Rows from block 3 of a small image classifier, named by matrix and row number. Rows with one number belong to one neuron. Each number is 128 + 24 x the weight over its row's rms, rounded and kept within 0 to 255. All counts start at 0. Numbers have three digits each.
Before each neuron's rows are labels from the 100 images, of 14976, where the neuron reaches its highest value: "strongest on" is what is common among them. Only what is clearly more common there than usual is listed. The data: histories of elementary cellular automata, time running down. In brackets: how many of the 100, against the usual share in percent.
# fc1: MLP up (model.blocks.3.mlp.fc1.weight, 576x192), inputs 0-63
# fc2: MLP down (model.blocks.3.mlp.fc2.weight, 192x576, transposed), outputs 0-63

strongest on: 111 turns on (86 vs 50); 110 turns on (82 vs 50.3)
fc1.379:123122093174126097122125122148167165142108122160106120090115164148124119132153121135111110148133151196170120117134149146140145163131112136130105141105163149132123124082096105093105154090151107
fc2.379:124104161141148101153152144093113109163166119148125095141162128098133180132152151108138134137145175137114148149117114117084152126116156092152125120138128094127099155148146124156163142149135146

strongest on: 110 turns on (100 vs 50.3); 010 turns on (97 vs 50.4); large cells (72 vs 39.9)
fc1.357:104151149158162121157108103147171129126151100143167115103128117116153139105139134115157133148111135134123138138136095155097096138123135133110189163072166128105104128149113165167164173108146156
fc2.357:090082150090148139113100144136126164141149104142111115092160154100117136122135156123166171139127128142165132140127132118100130134137149119125155122134070139089149142137197135145099103178099162

strongest on: large cells (100 vs 39.9); 101 turns on (100 vs 49.4)
fc1.293:127144140078160116128113109148174105173103156138123103117128106114171079118121133079113137092098132107121136106105126106140123140139112177102087108114130136114133119081108165152141148123138141
fc2.293:108164093165161152131105125136124098118113136109168138136165102106106134148138171161134108096116090116132132129153170130146153149144122095160079116101112155149118138123153089124145147085140142

strongest on: large cells (100 vs 39.9)
fc1.355:136122107114117132152135102104159154172096182152111166161139111158145128157133108137136126168145128127135156127128111133169162098094136188099117099136119133161142121158155111110163136142121139
fc2.355:072136088072145147097115128131140113126163135152062088138102138139114144135155162157137099129149134103137147121116175125110147150120152116124126149120166162150149108118149109115095111120121149

strongest on: 111 turns on (98 vs 50)
fc1.497:133110150181127184133158129108107150128084168074140111120139135168141176142114121161112144141136124134110169109106122114111076057116090113104087136096120134118149076129151097123116128183094124
fc2.497:113141128179107148096108097106125130151124084104158109127128107172090169129126081158117145138124141120134130136118131121146157140115111146093111104094131150126124112076126142142133129161149093

strongest on: 011 turns on (94 vs 51.1); 100 turns on (89 vs 50.2); 110 turns on (87 vs 50.3)
fc1.359:174144121161092161142162157180162124123137137101148124097122169118137102122131172107139143126108098126114097156154129152143110131116113098122111170158159148097115158086122127189153113133139134
fc2.359:131125133077154111141160095128138157106145121129138094149133122103127113127157132122102123095117094151131134143138074146192073113112138119115150145139133093147182144157129146149176142144143208

strongest on: 011 turns on (100 vs 51.1); 110 turns on (95 vs 50.3); 111 turns on (83 vs 50); 100 turns on (76 vs 50.2)
fc1.277:131118130137128162142132101143155122156152152119139140119137164118116124122123124154170121162101090142126127137124159150098173135143147142094143133136184162103127156105104136141129092179126099
fc2.277:115080098115165130140120157062136098168106118101156113139095110119088134131158125144133113108182108126104127126168117145214098135098116130136115142125105074150131167131122154154121121129138158

strongest on: 101 turns on (93 vs 49.4); 110 turns on (90 vs 50.3); 011 turns on (81 vs 51.1)
fc1.229:155136138124167136093160166126108100142128127117164086095122143116144073140133151147136129074110102124115148128104155139102143195086111148112123146179116136128155158118123142112140141184145126
fc2.229:127132136170141097151115150124141138109078116111132115092150096092181084128106125148096133133137111149112129144078124131125115126136122129133125167084128137133132126091044157143137108083125122

strongest on: 011 turns on (79 vs 51.1)
fc1.153:148116139157117155134103130061107125117114128164116127101127092165104116137146117122135142145120155190099144129152147147126127136121123118131151100111152149137129112110107145155083157141146151
fc2.153:134144113111124165124111142157144102177123158116083134163138110138178143124184117130135145185156190096126142111119118175158120137128099134146115157164122127095144092103125133165096159093124104

strongest on: 111 turns on (78 vs 50)
fc1.165:121105154142120143189148158131141121132126183110163131149131077152175141138119141161111098120177099157139135148116144151117109150117092135125130175131108134128143168180109107088129149176167144
fc2.165:130125125149134111116113181151156124113169125116169129123152142120090115118144135117129182124142121089143080122113102097112130118132111132185111111075114144117109121082147088138117128137109140

strongest on: 001 turns on (91 vs 49.9); 011 turns on (89 vs 51.1); 100 turns on (79 vs 50.2); 110 turns on (76 vs 50.3)
fc1.131:156123116169162116134154060106107180137114128077185100137109112145106143149136158129139142119144140155137141130127099148167138135128187098119109121108138171156147126097118148100145163153131095
fc2.131:135140164135143141145126127127132102117157112126153135142108148150128132147117129160150124148116114137131145135141139081132121111133126111118122079106147115131117118114150141152111146131140093

strongest on: 111 turns on (99 vs 50); 000 turns on (97 vs 50.1); sparse start (59 vs 29.2)
fc1.154:125136064148115130159110138124191149105123107154163165108130134117128125133110125165139130101164111114158142097148130157154138127158115077146124075135073114123130134124146174153140134142118095
fc2.154:089120175116127143134124162135113139125139128119156119135093118125177128129133192129095131156122103160104137123108092091143150126083144126143099112144187130126152112097149121124089139113137123

strongest on: 110 turns on (92 vs 50.3); 011 turns on (88 vs 51.1); 000 turns on (77 vs 50.1); 010 turns on (76 vs 50.4)
fc1.410:118107102161161181142122114146123126122164123103148134095116128132123129123158113151120150108100077145155125165165144115078104192151128089091176108116144093119099075129112128144152147112134114
fc2.410:088094128141116107143119163083144083127111080148184102115146167139119168152154130132145127143160134161118176147075123158104157159127142157106114104129175104119155143092148126127122127139150139

strongest on: 111 turns on (94 vs 50); 000 turns on (91 vs 50.1); large cells (83 vs 39.9)
fc1.214:144155084122120157158141139131123147146149084167131130191119161131122163129103170144096121131142107145148159114126097149117091085134064117119106116149142122098133134169138126138142131097104111
fc2.214:129131126114126103132121154116111159167154112166131102164128119144090168120126106133108162177124134134125172124111149088142130157112061145163115147203082094151125140082151125127136135130076131

strongest on: large cells (100 vs 39.9); 011 turns on (87 vs 51.1)
fc1.499:149123094133124146120146145144107122139153086134159143078130123138139135133107163112150160156129172120157172180121091096168131163104099115115132105164133123125099113171107138126163176127103106
fc2.499:132106107089113146118115135131066113087118145131146159157127154154107139140131092107058145165133122154107129141146121113095109105133184162114167144159142132141185125149129110122134125115119080

strongest on: dense start (58 vs 28.9)
fc1.226:112153117101137119142144108114120103164095123155123141137128112153076124122116119116108096075124141127134163155125127102135111135096115107118097098161139139106095113123108132120125116136157153
fc2.226:118119122150074162162109119146103112144125133172151115157120139105081141135112117153165149093074106143116152120105103148140132158157104133145109100151145125137127145148152119115139141115091132

strongest on: 000 turns on (89 vs 50.1); 110 turns on (82 vs 50.3)
fc1.170:090166146120133135163072125117118178141095124110104100131170134138120102128172136139125142129116113153127132091116137167109117121104124087094125131106112180094117111126121116077132111114106123
fc2.170:111105136143124081099175097140168147132120181130155116081157132135135097130140147141158122124142145105109138101100149129118092167130123144115137118131138133156169113103110117149160100118142097

strongest on: 001 turns on (99 vs 49.9)
fc1.116:129107145112157152160096094112128166133147151092131182134131154111116136131132115155087147138127080181106131087160125107154118073123153149116112154131081146127138132139168170111105104106155143
fc2.116:115167179157131116095113092121187117086118121117140080141123138092116133115118098124159152139165122116136150136135154131124106103127152129122122113105141130159127125147165114162182109092098121

strongest on: 011 turns on (84 vs 51.1)
fc1.406:122140136137142177127114109106127105110127113136098094146089132091109140159104100124131136114138102149132116105162137137104118111142149191096147123125188120136151159165120115170127113170126117
fc2.406:124068140120089096117143120166138138134087088112152129120140056140096115105139160104104076107124129095160100148149095165139125163116104137090110124113109130114129125126136103104115122153092118

strongest on: 011 turns on (91 vs 51.1); 111 turns on (79 vs 50); 000 turns on (77 vs 50.1)
fc1.138:170135124129127161133154122153181117124098153148141132124111121199097135160154114089128151147118130128128120170114158134102157138099134185081121132127173094112140152165114110144124135170125104
fc2.138:140105139095140099108111121131118122164157132129192166121130135145126106091111145157151140183119138164104137129081122132162126129138092132126116172170101154108138125153116097169125108141105107

strongest on: 110 turns on (92 vs 50.3); 100 turns on (90 vs 50.2)
fc1.412:077162124137144175107127125126113144164142126140122117133110130121115087122120161120135153085079115179100133111147140151115087097143142063164126158126128145110114093154169122134109141131098113
fc2.412:125099128125109120151099133134149111091122123111108149113160102135143115129111116126093093143179150098137121120160131148138123138145115140144134074139148147133192159129143130115122120109141114

strongest on: dense start (85 vs 28.9)
fc1.54:105121108156127120142103175175089183089116120144113136127131167174081132139110075122111113143129125136157127095130155119142119157135119145141133150109151131053155105152113126134113108146142153
fc2.54:162130162109138134131119106185111147144147137126112105122117104118063121132152121108134130085136082120085182159109168166139079143104088127133129129122151080203151132162125127151137107133131115

strongest on: 000 turns on (100 vs 50.1); rule: rule 25 (35 vs 0.4)
fc1.252:173131147091118130182113151159122165150125132134137173107119110165154132095117110121152148110140119165103145140115139174147152147117125122065096125096140146106142149103150088113140105113145105
fc2.252:146086124124124137135153132105139118144147140123120155103154134126167111094091171158132104100139168169161100162121129131171153116173113165095120114145089118097143140095134126125155150069112116

strongest on: dense start (94 vs 28.9)
fc1.530:104150138153129155159094140164089174153157144131134135156151136115092132168102092107089133124125126146141114142117139090105123100144090128105148183106150151103145103094135123146113121125139106
fc2.530:148170164129141121117136103143114123142152151125154118109185149145115124131163134126141134139144119123117145121082174147082074111096127110127127148131126042203143125150100125166162138106150126

strongest on: 100 turns on (78 vs 50.2)
fc1.443:110174112157149130176095137154115142141130140101140142158147154169097127139134122109134165124132121167098140098142127118070123129138165103166106107063124112117099125125153130137073143094097122
fc2.443:171100129127110106128096114066135115110151129147105159101151141104140128126126112119089118159206169102130141128135139134183106136177128137136140088141112094097188141146138129164129136133108143

strongest on: 110 turns on (93 vs 50.3); 010 turns on (79 vs 50.4)
fc1.231:099161152134137122126157118137170109155204162117173106132133111131161139098154170141115137156133125145117160130148102171121134129107138166110181128111136141134103130148152127082138149113153120
fc2.231:128127132111145125153106157159146146160145112159116154122124146135119118153101106102099143161136114134124168115121145130150145098108127164140152136134093129080109111135172161113065095152049153

strongest on: dense start (76 vs 28.9)
fc1.554:101158101164122135147130143092140139117165134120133120184149103113111147164088125163106128153119112078113138112121139153115099085141139128148043129131165138098151145139117116118105139105169161
fc2.554:084123156154109126132125125161103172124133123140153095123134124106057125130092119109116133107110134134155163116123143158117148141087138122103101123114149121159113144090093090162108128122101180

strongest on: 001 turns on (78 vs 49.9)
fc1.295:129140134125180199102144143087121134082163097110139154143146118149149137133140131120125166105145137127132176108098137120080110153131103119131144117145106155163178121102118158091098108092125148
fc2.295:066144111166107128109092123166117132139144132152072140129164144123115106098093133153106118101138137197144146112099124135118130127113154141109180169105140123146159156142149156114125108119116111

strongest on: 111 turns on (82 vs 50); 110 turns on (80 vs 50.3)
fc1.510:073144130157154213150161126107111102146118129084103104159097118130142085151139132137156130087101051172146127148136139119131123131109120097099121130082092128145122118126130125077143158116144144
fc2.510:119125152108080136134164133105151092088112100106114125138137124121157130137141115116098120166080122112114150109124065204130139135145146143103131109161149111069178164096107114184125116166179145

strongest on: 110 turns on (98 vs 50.3)
fc1.193:116134123154147144143111121164120136089121103098133121107159135128130101174141157157100183119174139108136139132139095114177137099114117134165168117125078172122107186145119156118148191131092158
fc2.193:167096124108121122142144138113125192146130138193147107132137119132131145128098127159109122105118158144115153141148129109113174121139130122153095127139120166142130105105134113104160119148135095

strongest on: 011 turns on (95 vs 51.1)
fc1.409:146140127113132186104142155120138138164192153150141157094074154168094107124159113128125133120123132131102140108147139143160115157142121119133155070109118108110120119108101134157153101156148133
fc2.409:136138121134132141126093136088120103136172122112121122142082109111129141133095138133131087114114121122095102144104117152139145090145132109158119120141154130119132143064168115123138170107171122

strongest on: large cells (100 vs 39.9); 010 turns on (100 vs 50.4); 110 turns on (80 vs 50.3)
fc1.232:134131128143117136151091132120172126155118115110130163096180118099159115138125119120126170139166130132131115169089092126167142135093122112095147136181100110070150157154128154124129150134119151
fc2.232:107165130131152111118114111153122140105179140133107141181104158113112123137109105081131113138125114150118112115111189144070085151103151139151129163091133133128135100135110108105132087117112083

strongest on: 110 turns on (96 vs 50.3); 011 turns on (94 vs 51.1); 111 turns on (91 vs 50)
fc1.298:113128134185148133112124098153113139119082151128131115119104131114092190110089132097146122124114152094082129138138114136127107129132120170153157116138098129160173113124149114136142142132117152
fc2.298:108112193128126131097136151175111148137128141167122101124116119165152156112111132147159143164116140095082121123129106079146156104110113137158130122123175124109106127149109122103144113154124092

strongest on: 000 turns on (83 vs 50.1); 001 turns on (78 vs 49.9)
fc1.156:109153174142127149100156104147150121149079134126133138129128153135164094142095162124121166118157098143160097112159150149159100119137110112128110169131136167178131100119157073064097116111142123
fc2.156:096109128118087102153154155132114114160124142081165109136155110130175128140150138118120109111143167080150114126115124132140147111118130179141138110118126141114150115150121145126162122125137130

strongest on: 110 turns on (98 vs 50.3); 000 turns on (87 vs 50.1); 001 turns on (85 vs 49.9)
fc1.442:137134089146135143157107129144126117102118104151164141088142137153178124167126129165141136096141123142134125135123133108162105096128139135155134105119091116118105163136137139116160136121147173
fc2.442:107152144107100140159141116078115153120108123180158105079141133103151135128132136134149162167142188118127148127124114111079174117118136128097082132120112179109108092169103126112159137152136097

strongest on: 111 turns on (97 vs 50); 110 turns on (90 vs 50.3); 100 turns on (79 vs 50.2); 001 turns on (76 vs 49.9)
fc1.255:087145135157110125145106114139139167129137160133152147154137133147135179133135123176112173112106141140098125139166154123089127200145176186166114125103134173122151153151131081109100137111114098
fc2.255:180066111112131141118121108077146129152117173116106126130123143139135137100127127116105096112167156133116125126163096124130148155119072150120141102168117105146125139141137162134095124104150103

strongest on: 011 turns on (83 vs 51.1); 001 turns on (75 vs 49.9)
fc1.276:150154112098109176172159145102148131165167130118132152140095146157128130089086154127125175162137156127132139112135151106159080157137120153126135147161099129114151131158128142166158121091130132
fc2.276:187082134118099120097145076154066119109119207153129139103120102133160085176130117122098119176100112121136141116129123111116150113124149125141150096174163154059113116096139109136129166140115140

strongest on: 000 turns on (91 vs 50.1); rule: rule 67 (25 vs 0.4)
fc1.167:071191139149156123180104122156181186132108108094130124121146106123132095098156149121149149127122119142147151156121097096145111119089117152173137130169123121172150114134121139170153115091117126
fc2.167:117122138114139099121110077120148146140123148104103133117170126140151160139142126131122121123098107115138170069104110135129145109164128115162133119131116122157173144144085133091185160116085135

strongest on: 111 turns on (100 vs 50); 011 turns on (99 vs 51.1); 110 turns on (98 vs 50.3); large cells (91 vs 39.9)
fc1.78:118144151152113136135116107194148162156149122175137093130125143141113109140129137155082155142180135107093118099163108152173126110071109166132081149165150144159121162148125153157142138156134133
fc2.78:131098143124131103151152109130103118122101059143181169133178148136142109165137111138142094142102166131162137134133129122123104121160102133127116107124126106142109125101153121157140107160130121

strongest on: 000 turns on (88 vs 50.1); 110 turns on (77 vs 50.3)
fc1.367:133144111167127092147143115137113135151144113109080128145116208128155150092181130126155112127126155120152120126128151123139131191182127141103150110118096119117097190114129138116102109117123124
fc2.367:100117097135135109144137109115122140117130154141128115117151160127162125083104105142115126099139129122120114137101144123107132121136104111152110138129158161132135132164077116180161117132142126

strongest on: large cells (95 vs 39.9); 101 turns on (92 vs 49.4); 011 turns on (82 vs 51.1)
fc1.164:099132092113167168143117101138102117119157135147101129117171124149145134130115118146128089149144145161131105136123130131148150148116126114132148123154142080181145106129099146146140176154161142
fc2.164:128153132104114133133125117126114142112083124092152090157110111167124096164166138102126167087144092128096136118130133116132142130118166155103063161093119142141146100120114127109155135151164155

strongest on: 000 turns on (95 vs 50.1); 111 turns on (89 vs 50); rule: rule 137 (26 vs 0.3)
fc1.247:120099071143089185148118103131104169134097110132132138134122118149120134172117144125105121112116128139165138112067109125111105159187110090110143116088124118118134100135151117083114147162147127
fc2.247:148113128098118128087115149103163079125116100129145128152133096144157099128113126159093100128142138139141111145115128123148098131114102134087105127145102120171180150104125104130169152123150148

strongest on: 001 turns on (99 vs 49.9); 000 turns on (97 vs 50.1); 010 turns on (81 vs 50.4)
fc1.463:126136097105140124147125129140085109111188110080104134115112131136121124114112104143143134106133102207087115165138196121139160103138130135102126118120129169139118113105138158137106141134132070
fc2.463:109123139120108108150180134145110108118131142108114159144145121119143114130138141165107080142125194120150116111125139137141150117165155088094110088146125110093114117076092124143125144092166116

strongest on: 011 turns on (83 vs 51.1)
fc1.428:164138110164180136155113123151131078153137139113153140134115145174085144113153096162117090131122138138131152123142141109081142177149194151147208107123156083143119116123091132148113137124136136
fc2.428:128106119156111123151095173127130140184155129142123090103140113115104164107099166150134153123125130102145133144107129167109150162142108159126130162120118133092134180115155107148122168103100089

strongest on: 111 turns on (99 vs 50)
fc1.9:113170138162106126132150137101154144119150132095132114123150123144128108123113133202095102120112087123145138142104142154163126131172131170130139155142104161119090143153094151104156160119180119
fc2.9:135093102165134105156125148132142144177171129146117134134132110122124160137129095091144211139109152136123096111120108097092122135108139156161113156094116133119141144140153130128120137140086143

strongest on: dense start (88 vs 28.9)
fc1.435:117096169155127128169148131137081132077149134100112133146098123127107130149118085139090156128142138125129172174127141137167130122128131099137125104116128123069154108147138135104126146130165154
fc2.435:139147164157150098124177148118114149104121146147114153130149080137091135148048129141138142081134118147117163134152162133131137171095120107118138107096181119183130116121143130151074110168140162

strongest on: dense start (82 vs 28.9)
fc1.396:127098143148127121143106110140099182124112089144106127133123131132130129124156098124099099124126109148119156138095176107150159133137111139100165134114173144103148148103101166089100130125181153
fc2.396:123116172143097083146169124145164144083137158120141126115160113134076125091098088135110127086138143155101165165127163138116064117089075123128121124079162086166136119129110132156123117133112141

strongest on: 000 turns on (91 vs 50.1)
fc1.194:121146143099153137120150113145146166180123168107146094167107118159109124148199165120104146130127151178157112105106151137121146133118166100093129150101135140150108101112118109144128134145129109
fc2.194:123111132122104116107119141104095094134139102177125111162091100107133131095164143110126140146129198105174094138134130159127138155134093178135155064129123118136155173091149150145170114132121103

strongest on: 110 turns on (92 vs 50.3); 111 turns on (91 vs 50)
fc1.334:100129139132116182139127139120142129147138128127129119132143154138158113113148109146097110078103069180116113156153148125127167137127119069107092120087126129139111065113091105105103167130113164
fc2.334:128088142175108133159145140126129075119114119121175114153093147120129162154143137131117130163124145125112149130124112128150137122088110150105118154125136121124155171116136142137123133155189108

strongest on: 000 turns on (100 vs 50.1); large cells (94 vs 39.9)
fc1.306:128096074124122115144143160114118127082156118135114143171155128139122148155159112133153123138127148134181123128124145137146101113113095116097145131161153127120107097150120143088102139094159137
fc2.306:115133121122135108151131128128148123144122089164168133154165118155121112113144149181145131125147145129139155158183133085197159150107118144155101129099101114109101103113135095098138143137127099

strongest on: 011 turns on (96 vs 51.1); 001 turns on (92 vs 49.9); 101 turns on (79 vs 49.4)
fc1.352:131138139110124149114124153127108145140143129119149135141138137136135193203095152181103143122117093158107114125124168125111096102082176132111106145126152106136169136162120121168149103149127140
fc2.352:133133130129096088131161130131124129106142147142113113147113158119154115159129124153137159142170115072145184139095170138146113127158126130170128125175111120139107122105132165098134170196101166

strongest on: 001 turns on (80 vs 49.9)
fc1.570:146125120154157118145131168118084142123117133144103131114103158105142145175126127118154128111169155152111080147151150068138143135126103118113116145130107115122129082157115101116081122064099117
fc2.570:158147076168123094082092117133072133122172118103151138145108109134105153100124127108127110142078167071103134133112120149071147143119118117112131126122145153200120139128136126145117128095120136

strongest on: 001 turns on (100 vs 49.9); 101 turns on (85 vs 49.4); 000 turns on (77 vs 50.1)
fc1.376:160101134133129116124139142146099152112102147123117159124130118117119149133117115118098143146131082162096124146129148112135122126139158091092105141137143121087145074178117125153060113104123125
fc2.376:103158082139119112115108156132139131121146158126149125150116147132144098181148136149134136137149163085085177112169126139096094161121145131125117100100122104138167114126153197127102158133114134

strongest on: 011 turns on (97 vs 51.1)
fc1.574:147134098141156196153141127146185086122165128116158151128096098164115089123135152107145146138115131163113120121139110117161142172144157174110118145113130134117139159160143143133131163145184070
fc2.574:121068137069141128120116122119152120155168124160149115094110129098121125122162193131163146165116115139083126142100117120160129147132112138123120153162124172097104126194131136156118153101122104

strongest on: 100 turns on (77 vs 50.2); 110 turns on (77 vs 50.3); 000 turns on (76 vs 50.1)
fc1.459:083165102082124115123102083118100161131167156146133124150132114148135155137167120124138136171128115110113108099153180166135100156107142109144127140144123145096140131157080171135129144139133095
fc2.459:098171145108175136144119151117158119136136118154165130154143132118160128132181137116135123158135156105180130126126147143099156102148123138104144108139113158119112140163139153161105139169145117

strongest on: 101 turns on (88 vs 49.4); 001 turns on (83 vs 49.9); large cells (75 vs 39.9)
fc1.558:143144140130154119149114128116145117143036150143123119142147153148146170156139134132149095095126106094132178155125116124090134146123150118111128148110156145165122155101143107166098117112138126
fc2.558:108101108133110149117113130129099171107120153096172128157132160096134120168109123138126151140126157130137120142119133125103073131106128134131134147108123122109138121119168097111142155166131130

strongest on: 011 turns on (98 vs 51.1); 111 turns on (97 vs 50); 110 turns on (82 vs 50.3)
fc1.197:177122121073120210142158079127120106132122133064129106152123133154128140094121121078114168173105145205135170128151145114153120124122131116121183128132113167144166140131158124145132135081097104
fc2.197:094114117139103133131101141117168103171119148167083149115130141115143113168104089131121096137101152115132140127099164129144142101161120161130112120119186117134151116107151140149117145139110137

strongest on: 110 turns on (99 vs 50.3); 011 turns on (96 vs 51.1); 001 turns on (87 vs 49.9); 101 turns on (86 vs 49.4)
fc1.461:143138138123115159123120095099114182159161145117123108159141114148096152132096153188140125152128110153139121161145172139147099133154161102127118149117171140163132129120161149100130120140136101
fc2.461:144138136076149131127134132167117100119148140139122159108119110149164122154107133167134105110141140076113115125144147111148123101181134149137168101130126116130189146105158062111172148137162172

strongest on: 011 turns on (83 vs 51.1); large cells (73 vs 39.9)
fc1.562:133138117118116138162116151130109101120073139152151166127116115139140111165085159158093132120104115113161143163141117136136111107122122177131154124136141159132066113136077040102159148124168094
fc2.562:133109108064135138131118132115137157191103123116106118112162113089132161141138119120151171114122135125141148116104157149123122144131118149176153133169130109098165152140173175164175161073086126

strongest on: 100 turns on (100 vs 50.2); large cells (78 vs 39.9)
fc1.503:144162158101105134120116124181152124142128106169103096109061164112131112127123147130095111133159138151077163130123131148145142104151126140124083128141121143114128110157151130129111115151168206
fc2.503:118185117123128114151127124122124144097106143099117130145104133074133124080128163136155134113115103126153072137176112121153093108139105091106163142130139067104162128097135143156111097168119129

strongest on: 000 turns on (92 vs 50.1); rule: rule 67 (33 vs 0.4)
fc1.496:156166131170096146156090144118097127060148136126156129114134092145139124123096180129122133140131131108112154147118116149106140108109098093156150117110114136171143172126112152117111155164141120
fc2.496:140155100141113111133129144112118152155099137155147110120116145119095126138113117081129107096161142155179105168137138108123150108097113095170114136122079143137088144133130152162159164125120152

strongest on: 111 turns on (92 vs 50); 000 turns on (86 vs 50.1)
fc1.159:129126136137110161153106124173169105120077151170127146134126144140099136140132131167078094145117136159179100175149078136165145116135128145131116121130156124138058142161111112104163129149142097
fc2.159:121124122096140169139117129092123166191118110119130126130154148105131084140112127119172159095118142120154153069063115110113151120124123117120118154133156138139171156158148165150140146083109122

strongest on: 011 turns on (100 vs 51.1); 110 turns on (94 vs 50.3)
fc1.10:160144130117186161082172153091147124126152137124151138106139139170127093116106164160145124127135126134071165136112167135136147182142111129128145144174120137153137165102100176126121135139100096
fc2.10:146074161160128116135085136133115172114080154134137135128114088075141105111139154105101110128092114162125129111129111137125117132092175128123163221077124105143158126159101130136156112100147157

strongest on: 111 turns on (100 vs 50); large cells (95 vs 39.9); 101 turns on (86 vs 49.4)
fc1.477:123139178119156142071084133123194132160119139184137156069104117125142131155115150121118150127137107098151125132133102143114105127139150112130109111107159146121130135101145144135121153127123119
fc2.477:136133131105142159118099101163084179151107140137164122166156116116134104110117136098142159142115176120151161076138107109120094142131148114142115142127119115147109126068167116143103129099114142

strongest on: 110 turns on (97 vs 50.3); 100 turns on (88 vs 50.2); large cells (67 vs 39.9)
fc1.230:135138100168135137134148143167094112124137138135118116124132108116137110119119119147123194094123112130136129124172149124165130141199155150119129139155111132142143112132108131127125127123098176
fc2.230:148132148121121151103178086132179137091124145110112075147122144131133129142178159159112135131137118138078170153161132106115130137128150146123171108154106091127142181113110164152160120148183114

strongest on: 101 turns on (87 vs 49.4); large cells (71 vs 39.9)
fc1.103:157133161167124131166114081148110137134086130131133102131134066148118143141165154143092134108143058144119128151126147124171151156128152140132153130134090175139126086141134097120133132080122102
fc2.103:160159141181126132124130174151158107119156101119155134127123151178182109128120123118140147100127131136133144142147164137108115089123134103160089121167125074145064157122090126136148116177108125

strongest on: 111 turns on (89 vs 50); 110 turns on (78 vs 50.3)
fc1.448:099133131142116140136078166161157093127149145146107089173135109091099163147130121129138123072151138143126156131118138095172129111094152134122130140124128144097159087131151122093104163125134123
fc2.448:148105153141131106125152092159124146163149104134158155136147168113114168130118110088155125155146136100085109082122126120121147130156138136156116141136140105120097126163150111159098136082094130

strongest on: large cells (100 vs 39.9); 011 turns on (77 vs 51.1)
fc1.105:153160131137115148179124133138123118099142073154135135134160101134133171101154107123162132120150165155147156170196095144144152080143143135140166118114146119141121135108145127141075096174160106
fc2.105:054150145179109138134131119088140168113099112113104111110114152106182112134117161126199148123103149137111080095075138128120160185125167088120130131127146100110166138109116137124128137141119093

strongest on: 000 turns on (95 vs 50.1); 100 turns on (93 vs 50.2); 001 turns on (86 vs 49.9)
fc1.408:143136102155154178152150143126110141144150127089144121116144115175160101142168138136126110134138147151178128169104117135097132103093136164162148158128116136128144083112117118154168151160134137
fc2.408:132143118102168117132117114106113137152061095130134107085110116086112116142093125118141088151109087169138105118105130128200205142146146106076046120125101167169132159162144074116130130099124109

strongest on: 000 turns on (83 vs 50.1)
fc1.151:127116130090093167107116092152115167115109086121178084142130142153119118097118101057169117139131111137130113138145117105148104124097148128159131163166099145147116139115162151071140159106139122
fc2.151:096143127124152139145144112190128137140088143102139103098175096136125114128138131151133094109159105142134133112092139127136145061076137093156125122063090143101131132096165137151108122135150117

strongest on: 110 turns on (94 vs 50.3); 011 turns on (91 vs 51.1)
fc1.191:149134097123153134164111150141149121125132088086135118101155131132118179147116164137134136054169124140109119149135139104088165160124146145088124109139126157180136136119122095065141166144136152
fc2.191:127100097143132127108128096091153109108142127120184138162104159129152167122130137135116101127142133121115150144099142167115113140151110145087080108112143114178065126127117122132105127134130109

strongest on: 101 turns on (78 vs 49.4); 011 turns on (78 vs 51.1); 001 turns on (75 vs 49.9); rule: rule 111 (29 vs 0.5)
fc1.400:163123121149142097118103141161134113130155126099127148137154135152107134111133146134147159070151090143106163147124109116099127078108144129104110121176127142126145143113067143136148170144145167
fc2.400:145134082140125129086105128102132139113143156139100140174123121163122115160145113172119131102162136160116168151139114137127118126138112109107131135141109053127127116079119165129134143128097153

strongest on: 001 turns on (85 vs 49.9)
fc1.488:161146107114125183121173158159115156129124122113153137132128138113143092119168148130139159166103132132124107149155146129096124142114163076082084129147141121094091140115120082136125122133151090
fc2.488:160136153159140103149135099178126134056146150124115139132120102139125136127083092157122089122141096144173119090167134156142098115137132106118150144125123097169178125154131158132160139120163156

strongest on: large cells (100 vs 39.9); 010 turns on (82 vs 50.4); 110 turns on (77 vs 50.3)
fc1.441:166134165153096110135096139156139106128092129138097193121154106135142121165139123118102112162192136133125159147116118115109149143117133166157115115151094098078134092139165138134146132111142125
fc2.441:098107167126103132118137074119149157089148128140091115132091126177118141115141152114126131118114135151122148098128104144105104155120142102182140159139145157118144119142153126114117145108159133

strongest on: 011 turns on (80 vs 51.1); 001 turns on (75 vs 49.9)
fc1.181:151124100116132150149091146130115121146114127169124182137127136127139119116120140158074124149131101170155111150125124127131121127100129150150142073123139119138103122137132113108119163139154127
fc2.181:107126153088108147129113077095107121160108110121113139162148097099154134156152099140143106131104158123144140131092117158124112109166150101139159119149112141101154145193141153173130135121105153

strongest on: 000 turns on (89 vs 50.1); 110 turns on (86 vs 50.3); large cells (75 vs 39.9)
fc1.457:148134107113131150086129111132131158131105108105131107115114132132109098126153136080126149118117084133159112132138151142151083125131146115113158121135138158144110152141142159141187147163094161
fc2.457:088107144121116122132086106142168114126131076126136096140130125101108131163155150154122128143173106141131138128131136132112155089117159105110109109110125153117133149166158154131094124140099105

strongest on: dense start (82 vs 28.9)
fc1.280:093178119137145116110127143193100141137153144135140142146117163160065124113109098100124121142142114110131146137153137129147138113135090134124140125099120143075155091152126090143103122167121136
fc2.280:160159153127121152115087118152119160120170140141124091125118125110081132148147151134104127081126068125077142139128155154133098107131105118116178131162145077164140134172094137148156115153115130